config.yaml
arch: "unet"
model: "image denoising model"
dataset: "drawn branching plants"
train_examples: 36250
image_size: 32
crop_scale_min: 0.8
horizontal_flip: false
translate: 0.12
task: "denoising"
loss: "charbonnier"
noise_std: 0.2
norm: "groupnorm"
activation: "elu"
weight_standardization: false
widths: [64, 128, 256]
blocks_per_level: 2
block: "basic"
dropout: 0.1
attention: true
upsampling: "nearest_conv"
init: "kaiming_normal"
residual_init: "none"
optimizer: "soap"
beta2: 0.99
lr: 0.0026
beta1: 0.95
shampoo_beta: 0.95
eps: 1e-08
precondition_frequency: 50
max_precond_dim: 512
merge_dims: false
one_sided: true
adamw_lr_other_params: 0.0019
steps: 6000
batch_size: 256
epochs: 42.4
lr_schedule: "wsd"
decay_fraction: 0.4
final_lr_fraction: 0
warmup_steps: 600
weight_decay: 0.2
adamw_weight_decay_other_params: 0.05
Rows from block 3 of a small image denoising model, named by matrix and row number. Rows with one number belong to one channel. Each number is 128 + 24 x the weight over its row's rms, rounded and kept within 0 to 255. All counts start at 0. Numbers have three digits each.
After each channel's rows are labels from the 100 images, of 14848, where the channel reaches its highest value: "colour at peak" is the nearest of a few named colours to the mean colour under the peak; "top examples" is what is common among them. Only what is clearly more common there than usual is listed. The data: drawn branching plants. In brackets: how many of the 100, against the usual share in percent.
# convs0: first 3x3 conv (model.enc.1.1.convs.0.weight, 128x128x3x3, each kernel summed), inputs 64-127
# convs1: second 3x3 conv (model.enc.1.1.convs.1.weight, 128x128x3x3, transposed, each kernel summed), outputs 64-127

convs0.37:109101124110129155125129104118142115094070116135147132117130122141068144125125150191093020132082174128087139124118147127138106165142120170148106124128125148119101134138142123141143098152088113
convs1.37:109134128091119059096116130155162136137136128172142147100131123082170125103134126121134183098130121135165153130115158110178152084088106092168130133143083141106144166165176125133109171118131149
colour at peak: green (48 vs 4.6)
top examples: green leaves (55 vs 16.5)

convs0.91:170139142105132121128149118103135134119114140136124105120120072120123127145123128162104108115146150081104055114096112132102110109136130119142081156121138104105101153079096123147108127113098072
convs1.91:118122107070189156085142058151126113140131148129125123118155104129134114147095106144146138114078143133116099149101130126143070129108090172109134165121154134111143083094149124067151124163155145
colour at peak: grey (63 vs 18.2)
top examples: bare (36 vs 16.3)

convs0.109:143127113125106186139139134139121131121135090147090151120149162103169137089119141158147149127103167132115145144133106148111173139102163157137110163125131138117079164162112134112128171137123106
convs1.109:162140119094110114108179119120129146142119162101154125113138166124117148111104149162151147153153133147107119124122124129147088138094116123113152107115160144155145141092153148189153118133134141
colour at peak: green (37 vs 4.6)
top examples: night (100 vs 20.6); green leaves (41 vs 16.5)

convs0.20:142144133139156091149180131160083109102153153170137127101129147134090135100121124112130145156169130137103086185122148129154172090059131140123112126133137150161120146124125122139129141092124127
convs1.20:166132128098124102136135089121077143161127138124132185118123085134131161126127133094136115107146085177112156076188090149147101130105136082127137097091108110113132155090141140115087169128167117
colour at peak: white (77 vs 18.7)
top examples: white flowers (79 vs 17.1); night (69 vs 20.6); two-way forks (68 vs 42.9)

convs0.87:169098114127079120129153093113101106091135102130079132125148146125104141106103104123079058099099151110161053101144148178110148135094139118130111124123129140144136119149123096132134127145111096
convs1.87:108127161122108103143103145137078177129175158144156132156118140120133141090139131105169142137151117130155130151141122113087099132105131099094107108093143112123136175138109116112135124083184131
colour at peak: brown (67 vs 30.5)
top examples: narrow (36 vs 16.7)

convs0.123:115100112114105122112124098115153111104118092106114105074099085139115112145130093087100155148150073137103162130082107117126125181112125132115109130082160109118125123117077134141083128088131093
convs1.123:171137126171118165128154098099137151120155091138111172134134161137133113128120139157102093108146109131135123077138069124135139136149178115123166170156094090104112092131112155137137176086125125
colour at peak: pink (51 vs 14.5)
top examples: night (94 vs 20.6); pink blossoms (46 vs 16.6); white flowers (41 vs 17.1)

convs0.92:125125130126104123116138125101118106122138128112140091098104082138138085128098137110111119144101148102110128147084129102110100097116151128139132134111119149119077087098108116170094106097094126
convs1.92:085123102125139149095126133119084092143120128162162175084156101105104133103102105150169130070103095096140162138147146102120102120148111148133098129125117117090129128131138148122065154160122175
colour at peak: black (40 vs 2.1)
top examples: bare (36 vs 16.3)

convs0.33:153139141123118125139161107085131128158116111127145129134131123114143140096119160151147133142107143117116106141144151113102128142128135145146078127158153139129100111103106174145123116126132122
convs1.33:132133113102134110102090103162102078127137112146153109073150099141106164158122084121126143113117103158105151107121116142129130137174089121123167107121110130115152162171074106096127132140108104
colour at peak: grey (75 vs 18.2)
top examples: red berries (80 vs 16.8)

convs0.17:111138149172111121158134177127175114161122129158128118118126096182134104105112130146111130182130138122121106103135123157154150118126143163111121140140135129071117097148123116168098118116129132
convs1.17:114123110101160176121173121130138126123118126126112116149114148084174147150122117142132162160153138143153148153133148156120160138119096131131087212118162136149123101141128100116131116140140132
colour at peak: black (43 vs 2.1)
top examples: bare (40 vs 16.3)

convs0.121:118117123170147168157134121160159159129121150160138135114124148142133143136127162127138128068160118169118157095124147111184110146156128118149159138180135102134118149105114126133122167088154112
convs1.121:120131086130081121140165168103100096144086116102135090122119121144065138111130124136123145137167091108105087143169136122084164127107139153137109150126155141127105140086136130142192083159128113
colour at peak: brown (91 vs 30.5)
top examples: night (75 vs 20.6); thick trunk (62 vs 32.5); wide (40 vs 16.6)

convs0.97:127118102131130104064093100132135153107142109060093112120136131045118095128146110121190099083117148101102139173159103114089135131153100155138132142125096127113110159124157160070139124102113139
convs1.97:164148106128118110088165138111115139140115155132145127113116173125113165093128128155149128141158139106126125114159143126133136109088110111124139091137145104158128131079146126179195106168104133
colour at peak: brown (100 vs 30.5)
top examples: night (100 vs 20.6)

convs0.104:135103120114126113095118078144134098063120139100107129103124092109081093150146111058105102115162135125097128128133106117124111154125093145099100132093158081085137104126150126124128156134141162
convs1.104:147121129103158129108111103147134132093132154125124116109145133112114140098131133133172146175077155122143099105112155135165138118087060150093118132127152123161106177064132126146143095166160094
colour at peak: brown (65 vs 30.5)
top examples: night (100 vs 20.6); wide (38 vs 16.6); green leaves (37 vs 16.5)

convs0.76:149146128137130170144148129117175126133113148121158143129134194150136111120174126174141095085099136147117055084146143123133132084201152120149121096166149133109122091101154111108147110151074135
convs1.76:085107136116121136096100140122100127087176117178107124149131116096150132127117114146112169142127145118146145156092139130144178103065088110171132175084094110139116141088103172119049156117153140
colour at peak: green (96 vs 4.6)
top examples: green leaves (97 vs 16.5); night (65 vs 20.6)

convs0.74:119137145097110170143133111110065156119139083141137103124140117096161114097122153131164144182147124187157096112103122140167118105126168120136113089116144135143144122115105065136110120093130117
convs1.74:104141099124132136092124127147106153183118075140115089125146125134099145108159174153117135110122172091134119122111154125119142174164175144113105156153161156128122098124130164121144102139128133
colour at peak: green (29 vs 4.6)
top examples: night (82 vs 20.6); red berries (62 vs 16.8)

convs0.89:158128111141126145129098141156106089128159145141105132165131121125096137103129077163118093078127118129136156154113133127125159149080161156091107084138104126094123168097108109124137106159118131
convs1.89:116112107089122114118166118123134205109121141137114123128119169138120109099138147155153093123150117124161122137084127134105121122127160107107110115119128064121121061139163118115148142115141135
colour at peak: grey (46 vs 18.2)
top examples: white flowers (72 vs 17.1); night (54 vs 20.6)

convs0.81:175120118134114119142147116087104105189114068115114097130123120122126122124126124105127125091118116098151118126122130094087079119143071147134083157126141117129072116097143136126107127118153102
convs1.81:095146157102078115125109131190160146085166165143100138096099086138141117092135154099145133150153144165127124113095143158135134125116113129142157079110123146137156135182061119142121169100136097
colour at peak: grey (49 vs 18.2)
top examples: pink blossoms (54 vs 16.6)

convs0.22:136123099136079151119112127127136108172135132148144108133140108176120135149168151077128152111129104102151125116107117149098065149162151141102123109161140080164121123118130084155117139130125131
convs1.22:113133126157125102103147118145168138108168125088086097144134109092149128142117089097092112144163144136102106130125120107147139132092114116141101153138122119093113161130159117156122109122122100
colour at peak: grey (45 vs 18.2); pink (35 vs 14.5)
top examples: white flowers (48 vs 17.1); green leaves (43 vs 16.5)

convs0.102:099103111126131142109141119126101127124162114117088123083117186127070093164134142065112091105124134157109148132142130138151112093074159104106138108083116121107130155122113127090119122151122135
convs1.102:157138144126118118143107082148138131113129102138133185105149122115199124141151099173133126132117144136124117138115110135079105173145093099117145096161121167125146099177131164136102176101148112
colour at peak: brown (72 vs 30.5)
top examples: night (100 vs 20.6); red berries (37 vs 16.8)

convs0.25:150120158125152179126106108167094174135176127141144126152140092091045100162114097133109122121142155116156112109159137141129142110160107134146154156127105134127156128094128146128126104123148145
convs1.25:163155118099116057093143118103113118114136101109090117103143125128151115096129155109100142113166117145126153159036128135144110135103146113150097135175118136098131133173139179087150138155126180
colour at peak: orange (46 vs 1.1); green (31 vs 4.6)
top examples: two-way forks (88 vs 42.9); autumn leaves (45 vs 16.6); green leaves (37 vs 16.5)

convs0.105:090100072103111104101094098116127112131133098107146125155130142141113143139131115158151125118110153079132153122137157131105130124133143091141131128173115143114158150180170155108167146158152147
convs1.105:129122132125135176111156092159110135141124142081142113172167165112179114127089111164119125160118185158102136099160106143132133110133098130135138147128121138167112117076124122126140162136097118
colour at peak: white (62 vs 18.7); cyan (30 vs 7.7)
top examples: wide (53 vs 16.6)

convs0.95:162116203117107128136117118139121140158122114138108117120116127149121127133115154108140065101152129085070025131136102119142131115131080129146135131127113135116139094168100145106115163132133078
convs1.95:141124116111111172118165078126100113163133188115140130096133180104098115161109120108142151148137172164098126107128142138135105124107136143134134149113162154117093120083138121134146113112168114
colour at peak: red (76 vs 2)
top examples: red berries (80 vs 16.8); wide (42 vs 16.6)

convs0.46:072138139126119102122093143089136131132082068120111142095105113118118119130108094131128141125139092103121097129116068108119111144148127114108101101102115130093142139161126148125111109119128115
convs1.46:085100113109079140126155159117146087106130098123128144107096137144131100150134131146105131129126079118110113148107134147143130152123150132167149112119144085067141125152110136136074132157154133
colour at peak: grey (64 vs 18.2)
top examples: red berries (38 vs 16.8)

convs0.93:159109159140107135133114122119124138124114124115119117153112161112099119130109112124078151103123124097107148130106109156104114093116109146087093095141048144140093095160102105119096049120096142
convs1.93:108163098149145095116168102159121192171131133084097134119147122102114123100168139108138072128134157138118123132141140116141139168183155128130162130152160106098133115129136148135159144167137137
colour at peak: grey (42 vs 18.2)
top examples: white flowers (66 vs 17.1)

convs0.40:114129116138127142132154128124112139122112136131118147167123131157175104128127114152149045141138148156150123171162167123173110091136156139116104141138124135146079162061128107160113055107105174
convs1.40:144151087148103116101160157120110106170104108130119141124130116137104146099159141141139115093144075122131153101086123149171145130079100123163152137133097097099126094137128123137134160123136115
colour at peak: pink (54 vs 14.5)
top examples: pink blossoms (48 vs 16.6)

convs0.66:157151111144149204141153149145152171153117102125121096116133123122144149111152144126134174074130120108164126162102132136112118142089153133110107096139169169162147103151133128125130150112159122
convs1.66:113134097124140136121159125138081110174122127092159138111119111121117127104139134113100117130107125114120139098128112125125136109164087172129162169088149094109102163105121165158140117152067096
colour at peak: green (100 vs 4.6)
top examples: green leaves (100 vs 16.5)

convs0.48:109129125122071119157110175102137113193071110140104125124132114128121118110140156128128108144117115129143093100129130132100133147143140153139097142127108127122094125067128131113156160158088089
convs1.48:137146146093166140131107122151109065090144102153137141113127141133175163139135113133119156089107121106127123137094108149089098138119075149101180114146169137120141114176138116134090148098100154
colour at peak: green (93 vs 4.6)
top examples: green leaves (99 vs 16.5); night (60 vs 20.6)

convs0.99:136126129082132139119118113123120154161137180123147114173108101123094106104131125072126149143161116144117092087100140158149125129143136137172107097111146102113123112099168118139161146156117148
convs1.99:098134129112155130096096110139168099082142137115139146084136135148137142141112071122156142179076176118094125132116133111108115114148084131129119144134147158126156151115117137070150120117169064
colour at peak: orange (36 vs 1.1)
top examples: night (100 vs 20.6); white flowers (41 vs 17.1); autumn leaves (39 vs 16.6)

convs0.112:108080102116105139128135113123136115147115120118112097123106108099129107134129090111098125098139128142116132130147114113117079129120090143130131107091113195119133130156141169136126145150153130
convs1.112:141145138154160131155143118132191114110121169084175117141142156099202127128120130085134108149087174110126143141144117131094098097135110096089143094175151136141121133127129153179139113140109151
colour at peak: grey (46 vs 18.2); green (26 vs 4.6)
top examples: green leaves (90 vs 16.5); night (44 vs 20.6)

convs0.14:118139105136153134166086141104152145174080172144118130106116159086192116106115117076124126119094104076162076067092101115141135097140131116111123101107124145123139065120138129108096132147108143
convs1.14:079117131161107123135089132178083140126111129125149118151144114159106163150141120134158124117100116147114132127143141119131087131160102104144111128126099164137125152161109105129156114153095113
colour at peak: red (74 vs 2)
top examples: red berries (97 vs 16.8); night (65 vs 20.6); narrow (39 vs 16.7)

convs0.31:129113120096122160121125110109130120141117163123144154112117123136112136158125127118094099109154102146026152085140120132134112174111142171097117183165114109133133150094107160134150164138148108
convs1.31:131125122148125075128130154143135145094184135113079111096133124091146151133150117119154109163117160151150121185159151145116154149132077071148157117176133151147098154152144134153139125078150126
colour at peak: grey (53 vs 18.2)
top examples: two-way forks (73 vs 42.9); green leaves (60 vs 16.5)

convs0.79:123120125090113164086156112112116158098128142102136117111120115094123120154142096157088146133135141119152085121128135115129112140150111067173119104126118122103133131060122109104110137115156120
convs1.79:138159114078179094092145112125141183125153122139088112127130105119114132118159124093179079169122164116149118152109161135148153127133080117116131137156103150142129137118121134121161092145150120
colour at peak: green (79 vs 4.6)
top examples: green leaves (87 vs 16.5)

convs0.35:105137157130140166138111140142154120134113118149119096125129099143154090125131137127138160131119115103172113100113137115152092145154159150099148094130153130140067097174128117192114111097129138
convs1.35:101119097126104191134154145144111096171093147098152087140126147140100152105120128128123134090106071111130130101100135115111129126142113143143132183102152136116100136126125111134163113154099104
colour at peak: red (54 vs 2)
top examples: red berries (70 vs 16.8)

convs0.119:121102126112103123100153126156088168101146110137129133114130117150094117078097124098120167112161107147110176150102133130142118088194126125099138138134150134158159123133139103174138153092128137
convs1.119:175137114137172120161119119136160091160101133100145098140128110111140163123115101115116120158119171113110122158182129116095152131149116117054118125173144129148115168095134135130136104149141127
colour at peak: grey (53 vs 18.2)
top examples: night (99 vs 20.6); white flowers (85 vs 17.1)

convs0.69:099146154116148148149163142132127160169139110151131162167133123123161160151146151148118137201164125140121049097144167103134104166133197153162142119121156122133134141093102116171141166108116136
convs1.69:102112089128116169112140179105099092132137105119138109075111154138085149061136133167147177085116091109120139122105163160146133117109124145139135157135151132113118117106097145086116083155148094
colour at peak: grey (38 vs 18.2)
top examples: green leaves (39 vs 16.5)

convs0.56:121122098129102134097150110102149070084104139095115157109124136116152097178115107101118103172159117051119140100111107121162098150127133080132138145148119099099099113076122106093115130117115171
convs1.56:118113162123135132153101150149088156145108129131128091170122132120086147090129144165140152075092123160065123131115134144120114128128148150082127104060142161126143151156099131141108130141155096
colour at peak: grey (41 vs 18.2)
top examples: white flowers (43 vs 17.1)

convs0.125:140142152125123140109163121103110155105113107140136086090115189076131121108116141122124152128135137167174135073129083100137144089209123095128126103143152113135146148124140087136111101101113129
convs1.125:126135123116104052124074120141083092172108143146129115156136132110091163098170161127168110117146112097121123166129131115121097138106165091157144112122114161121121141169139142124186119131152119
colour at peak: brown (63 vs 30.5)
top examples: night (100 vs 20.6); red berries (74 vs 16.8)

convs0.15:131100109102133084127113124140130144148114161133114078128115138137131131105133137119137131089148149134170110149105079125083110117123151172121100103081166142113146136137127124164126152128122089
convs1.15:172113126166069186111115130126119099144117116123150150087133095110122102135116105147100152144125083121107154118112169134162070127115129104141157152172057129138130099104127142090132117135149141
colour at peak: grey (68 vs 18.2)
top examples: leaning left (51 vs 17.2); white flowers (37 vs 17.1)

convs0.41:099132147140115133118156124133144151118143098098153118145130114120117106102110149077100120140194113134110112085141127170141132130103150159098111143103122102144110092118087133175115135114112107
convs1.41:134154073147159164146186131125110108200122122072094142119125156117122140104162134147109106109142148123126130130156116136127163186152117158128142180182186126120118112142129129140179116158135136
colour at peak: red (42 vs 2)
top examples: red berries (71 vs 16.8)

convs0.30:150102162129169119135123100144168159153163167119149128155146087179153164145167117102163156175106147154139140159160108147121146133152130083123124129145132128151189129105122118134113129161146111
convs1.30:121102101138106177160155125103118112104100101117115147139164128110167070129109136147083139112183103147125151122064138137134102139086095152102122118103144122145099124155164147186123128131120135
colour at peak: black (27 vs 2.1)
top examples: two-way forks (83 vs 42.9)

convs0.52:096125141160149103122124153088154147180086114134128111138119164118155108092069112138133144152081138107143165148114123071107108135141143154176170108133099186110141109159155131127125104118131127
convs1.52:173082105130106096092105120134089122113102128124142131133125118094118094109162132143154159106138074105112122140108185148120081085098066114126110151136084121143119143114163139101093096142162138
colour at peak: brown (63 vs 30.5)
top examples: autumn leaves (72 vs 16.6); night (43 vs 20.6)

convs0.118:155127147103138146103123119146122145118127108138142116104132135187097121134128114143146181149133123122117120140074103126125124069110143139152128115140115069075161117161152115111136106108120108
convs1.118:132124144075107129137127081127156129077140154136126116104102151120139155135095185108136142148121153161131125114116117131098116118130152124107145166081145167127135121136149148129121129123120106
colour at peak: black (61 vs 2.1)
top examples: night (98 vs 20.6)

convs0.103:101155138151119147147172151153143078148143106174106110152155161110145133063129151167121139143082153152120096105147085126130160094156145172117118142127096107116098167119120146108116138142123136
convs1.103:121105116105115139125162120126101131140137122100167077149094188162137138129109130187141142139118107164129142128091166148125091163068103101108121110132160155129140109139126119150135125096131133
colour at peak: green (48 vs 4.6)
top examples: night (100 vs 20.6); green leaves (50 vs 16.5)

convs0.12:088100074129110112126143101107103102118106121110104110158099116117129058146108108103119082170146117086106137129136131116108065120152114084096150057116157092109104114099127141149115137140123136
convs1.12:144103137160096126146098114174100111120116127118149116149137071109189131141140121131131164102188136154142151138121123150142143122112132178153105109180103161133135123113115141077125160119133101
colour at peak: grey (71 vs 18.2)
top examples: narrow (49 vs 16.7)

convs0.101:178137154162126146167110153151088149132140124121156147125163068156124155100112148127125147100088135156154101129120166105116141127117102167088118121123110113076115127113092119098129116164096133
convs1.101:108143147124139151111172103123131116122131088139151124135152157132125107130137089179119118159110136153073106133050130167107106189116107139107134148131136119123122091130154120091118165075136117
colour at peak: white (43 vs 18.7)
top examples: night (100 vs 20.6); white flowers (70 vs 17.1)

convs0.107:163128137119155140126104134096160128191135149117112116139118128130185149084139127120100119175098124115132076069110108114105115122144133144149109128125108140118127135173110132134138123143156128
convs1.107:113128147138129135150130142139143131139150147091170112147121172141118165132106103148126144158127153160089149162131144123143101122127086118113135086138150163167132170126148139140162107148126094
colour at peak: red (43 vs 2); orange (27 vs 1.1)
top examples: night (100 vs 20.6); autumn leaves (54 vs 16.6)

convs0.42:137141137120097147126151135115089160142110085125115125144138162137142121152129185151178085103120148101098114138097098111126122162092137143107123104104139122149124147118130073155141103102119163
convs1.42:162153088111104142125108107150094084149114132139160148080145099108122133106096125141120136076103072134128136084162127114135106094158147132099139137109130096077113131103121173117108153127125110
colour at peak: red (48 vs 2)
top examples: red berries (94 vs 16.8); narrow (43 vs 16.7)